From a checkpoint of a small contrastive image-text model.
Model: 8.06M parameters, 64-pixel images, encoder arch inception, encoder norm batchnorm, encoder activation gelu, encoder depths [3, 6, 6], encoder widths [96, 192, 384], text encoder width 256, text encoder layers 6, text encoder norm rmsnorm, text encoder activation geglu.
Data: trained on made-up ball-and-stick molecule models, 97500 training examples.
Rows from block 10 of the image encoder of a small contrastive image-text model, named by matrix and row number. Each number is 500 + 50 x the weight over its row's rms, rounded and kept within 0 to 999. All counts start at 0. Numbers have three digits each.
After each channel's rows are labels from the 100 images, of 14848, where the channel reaches its highest value: "top examples" is what is common among them. Only what is clearly more common there than usual is listed. The data: made-up ball-and-stick molecule models.
# r30: branch 2 reduce pointwise conv (encoder.blocks.10.r3.0.weight, 96x384x1x1), inputs 154-230

r30.82:503465515487491517448463554505537494458464495485476498471526498484559503489472464500485513506498529599515493477496460488519492456489487442446459467513530489608460570494459510529416531482555458479503465468462460487447482473456466473
top examples: purple ball; balls: twelve

r30.58:490592589518560527504518626527575534545500522548500523530511515479531524507533537499500489551518532561529536572510527544465549477474480551532489489493540462547476585538527548542506468535565507516506509504527497525511567515502536527
top examples: balls: three

r30.9:478463481506541521504446474504507499469501458491456466460465515588564458487481458487496478532488516630467505418510514470480459528561460485507488532466470436680455607482508417495528437559476490480505493503497537470518484488414449508
top examples: green ball; balls: twelve

r30.39:499500489556490539531517553493437608485423492469485538460542550501524471507527353504474501493487504445461507486432469470522514512524491510478527435495455419581450470508557477471507408461457420557451499550479492440447457522434432492
top examples: balls: three; balls: four

r30.55:498507513541491558497489495483550532526493444436484479476480506598515498492470493501478480470523476478481508512484510485519495513484501505523524469481467468527466566512480501492453479513502467516445516500505527459537496517426470461
top examples: green ball; small balls on sticks; balls: twelve; balls: eleven

r30.52:439543518465395471468460365493466519449483471500463475412515536485584542493556509428499466473430451473476425536535505422483485482478476459501461479501439457467485493532448461483504539504496400510588542440424465507500573498496439535
top examples: red ball

r30.68:456469501438581436480463528478739458477456524461504506509518459538553638475506475487450441442506574489489497567595495459493496481586465522504447551459607510481478569487446487517465504574523600482580471532561498485517504523415470449
top examples: green ball; balls: three

r30.4:451516564493591434462448527498584453503531467516488451572491447495482519484454428473482450468452519512475470547545466509491421472495441483448474554502514503367492539450487486525478478534523564476506457482475439528444518460467470506
top examples: blue ball

r30.63:467461514427437431514507503522563534526492442504550491499510554448478483528494456467535496444505526465439546481493507500477485460502519489527509462461409485492491393500526446519563505535459492511492554534521507491519462506384494529
top examples: red ball

r30.33:467480464456517463499552498491600471463496594494466464559489499459528516452530539510479478489488541531491494576493442439424520449510525488477483464501520473465500477470483532506543506540523519448491474504468467518444455478474479496
top examples: green ball; small balls on sticks; balls: twelve; balls: eleven

r30.84:468503511562477537495513477513473563489456420495544523463500484591593557495455556474525474512484498418522542508475517490547509518554483463489499496532477501704524550520527504477491500446456465505458501496533498500518491505565491545
top examples: small balls on sticks; purple ball; balls: three; balls: four

r30.94:463534446510483472529489439494509528510474488521476497466463520483485493469518432548482486470482442474447485493499523525508512473507461549479444552494478534604497557502523491463544505439485493544487513496447492491507540437463488439
top examples: balls: three

r30.13:456467529471505540471488536468473513510501451497467450520521526573599552472501461525481494458517528523499508529491482526452486499571480501497477530467511557467511471504526572487546541497468500490483471487509456493464502518476483433
top examples: green ball; balls: twelve

r30.56:483526569526427562537524519512539493489504527455487490518479560581592564494503482451494491478506553452474489577502497474461512506540471494544521481488497538693520619485510612508480517379517481498499508526532495473506521511453499425
top examples: small balls on sticks; balls: three

r30.86:485468489481519539421503453490458567534516455496432430477545412486557483460509427553506505474517510541497464375420537490551433537491478467592504518540507484440507545497419531478481452527510460475483507518533440460491428503406492475
top examples: red ball

r30.76:460501564466414454473583521496750480518515509497427495631506463562580546449524441416480445442519538450448511597427500501493560520489447459470516469496469479473567603507484523487510582405556620507479500517530494516460549494515499444
top examples: balls: three

r30.6:469503477453430472500498545487568524535494552464506512566448486534548496488479478522515478466513491528485496493483497500517529514537499471500536480492445505569537477490464488473459506471455551458515490508501497467516546508507507469
top examples: green ball; small balls on sticks; balls: twelve; balls: eleven

r30.22:472505470473563427475479571507380434500494516499454510499564502472436459490559422424451497443529508625470542438665525498372543499556454499493466544500655586428420391506467412506433402622514517494551518488513492528472410497473448526
top examples: small balls on sticks; balls: three

r30.35:501485562674447635543492530495557543470495405444511459462456493579554555477503491493511444491524514498498458443529480473485492500551517487473497495485458453625482440474549534510522478550526515482479478461480514514516448439352490455
top examples: green ball; balls: three; balls: five; balls: four

r30.79:539551551487464495428432540530541419456462438546524485454445435511475551537427739451548573605474541513473479433454494546442445471467544445484494442477414433521475575494486481580475456469570422472461426431453563471571439464504547516
top examples: balls: three; balls: five

r30.0:493449464508471440470514457495446495482518452472485504463526513433470454499512468472528471468516444428480531505555525485510465528473472511556528562495547533505490450488557572444433489478431497513511511520559480492459536527497442491
top examples: small balls on sticks

r30.66:492480656462517440511495540491388419496535510486489554571558550515539489486510465539523481541526555462490592436516530506530469510499506477523534531467429498495514405573440529494566435419467498500540578571511458455411475507497486528
top examples: red ball

r30.30:516512522534504554523467479520346404476447535538552483432449469469463532511475547521480478486536478488499489544502485499462454489416526509473498498513447466460463531515480502473460407513553454490548487502500499457518487466550548499
top examples: green ball; small balls on sticks; balls: twelve; balls: eleven

r30.88:506485590524495494464424594504464516524465471497517538498584502511569446497444523588505486469504517501556553429523540503524419433485513543489516455553444532497501393553518610561477483467469493523520467514469494428465455463450532460
top examples: red ball

r30.8:452513500517541530478504543514469486508478514478510551468511529593553570489582596504501469472523516466536511404514530447483529493539502550519475481517501452616475580549493509460563435518447501516523503479489514491523479501482532477
top examples: green ball; balls: three

r30.59:521470614434454479466481513452559500479499537549486489527487502561611567493462451531499524529499584492472495454496473547526435482518488483524476522486519501435489584493460459577456504461490564483451492495531477466449548512444496526
top examples: small balls on sticks; balls: four; balls: five

r30.62:457397509372413484535521506450511446504553563430439422600499487458574441443471457532479439445481431489461485648454424446450452566497496459564537498454413494434572510451529484508491464468460591512449519569534448486458544573540434480
top examples: balls: four

r30.91:461471481542491552474476467545436528495519502475452440519482514524495480499394370547462509486433484614497469511525512503471505486446466489508485503458481461559535453460522525443484499454554532520464505470462500435489520456413485521
top examples: balls: three

r30.45:494508505490481454537543550537410506508519501534516545488472504509498453508508482505501515499496467459585550577448498490481489517463493489487528479536469480472504543518484493535493510456434478490477538505491504476490462511535493525
top examples: green ball; small balls on sticks; balls: twelve; balls: eleven

r30.90:501473541458518467462506639500435519515533502474462550513498462507560466524534530501469463472540537457431525595503491496519517490464493509509525458446444452509504515502536548457515431532517493508540507469468535544537449483535460517
top examples: green ball; balls: twelve

r30.42:451507530400500448491560480441471523497437692487466501438581513500493505458538389592440461526560524417529475552561547420457593518505441488513426513496450538446570465410498384548584461437637505519509525509512448435485403483514492432
top examples: space-filling

r30.1:502493514511479473540506483519559484482463548457496496470477524440468480470434493483463428489527513457480460452460522479519510533479498550473448487500536482453441394485492539457536489421499541516490511510497468515457462484611432515
top examples: green ball; small balls on sticks; balls: twelve; balls: eleven

r30.40:551505560493526497466471607527444504477455545568502479476469452530575495519551461528513547527453543574495451491457514600487487475467476501507437437495454406501466602496481567525487478482479504490482476457475493464560545479563559488
top examples: green ball; balls: five

r30.65:517504473447493604566497467486371528497494480474534482484495536544559453532530503498497489550494468511524480548489539503584505516499530503532493528487469449670478551474523570493462414467419456507521468532516491474495447493628501551
top examples: balls: three; small balls on sticks

r30.23:528514556501531473482516464474519503505504468514475483566530485477464563515504439529512495472492563481475481490461476554492449481497510451484491514514448498440500518511497558559477527586474573474523471456477461508426537491615484493
top examples: green ball; small balls on sticks; balls: twelve; balls: eleven

r30.5:426483550433470439514491480483488521503537550495496460669560524522440521561512477550534469491498522448452500521522461515519549479473420533476587448491433466424529455559469609492492495454495604566480542468472448477510468507465516464
top examples: red ball

r30.83:472477564524478474495501519478531423495470523487477486499476460521571464475442513521519474521506555518514507516475491469505503493541467508523483476518481456531539496517488479569480503465516530499484490538545474455491477504565457474
top examples: green ball; balls: twelve

r30.41:515501478511535506469509559498422516462506507542506496495501509515448504512497559512520483502538452498518513481514482462527455489475516450476466491519516522536480506466525437486546502485554493494465495479482522506518578480492529538
top examples: green ball; balls: twelve; balls: eleven

r30.18:460510432530524538537499608493450592517492456466437465473448506458426508468469450514501459477500466570465512460434485463485495501466459517505488442459445462555498436517550642468480500520514503491448513504490485516459554509435488464
top examples: small balls on sticks; balls: three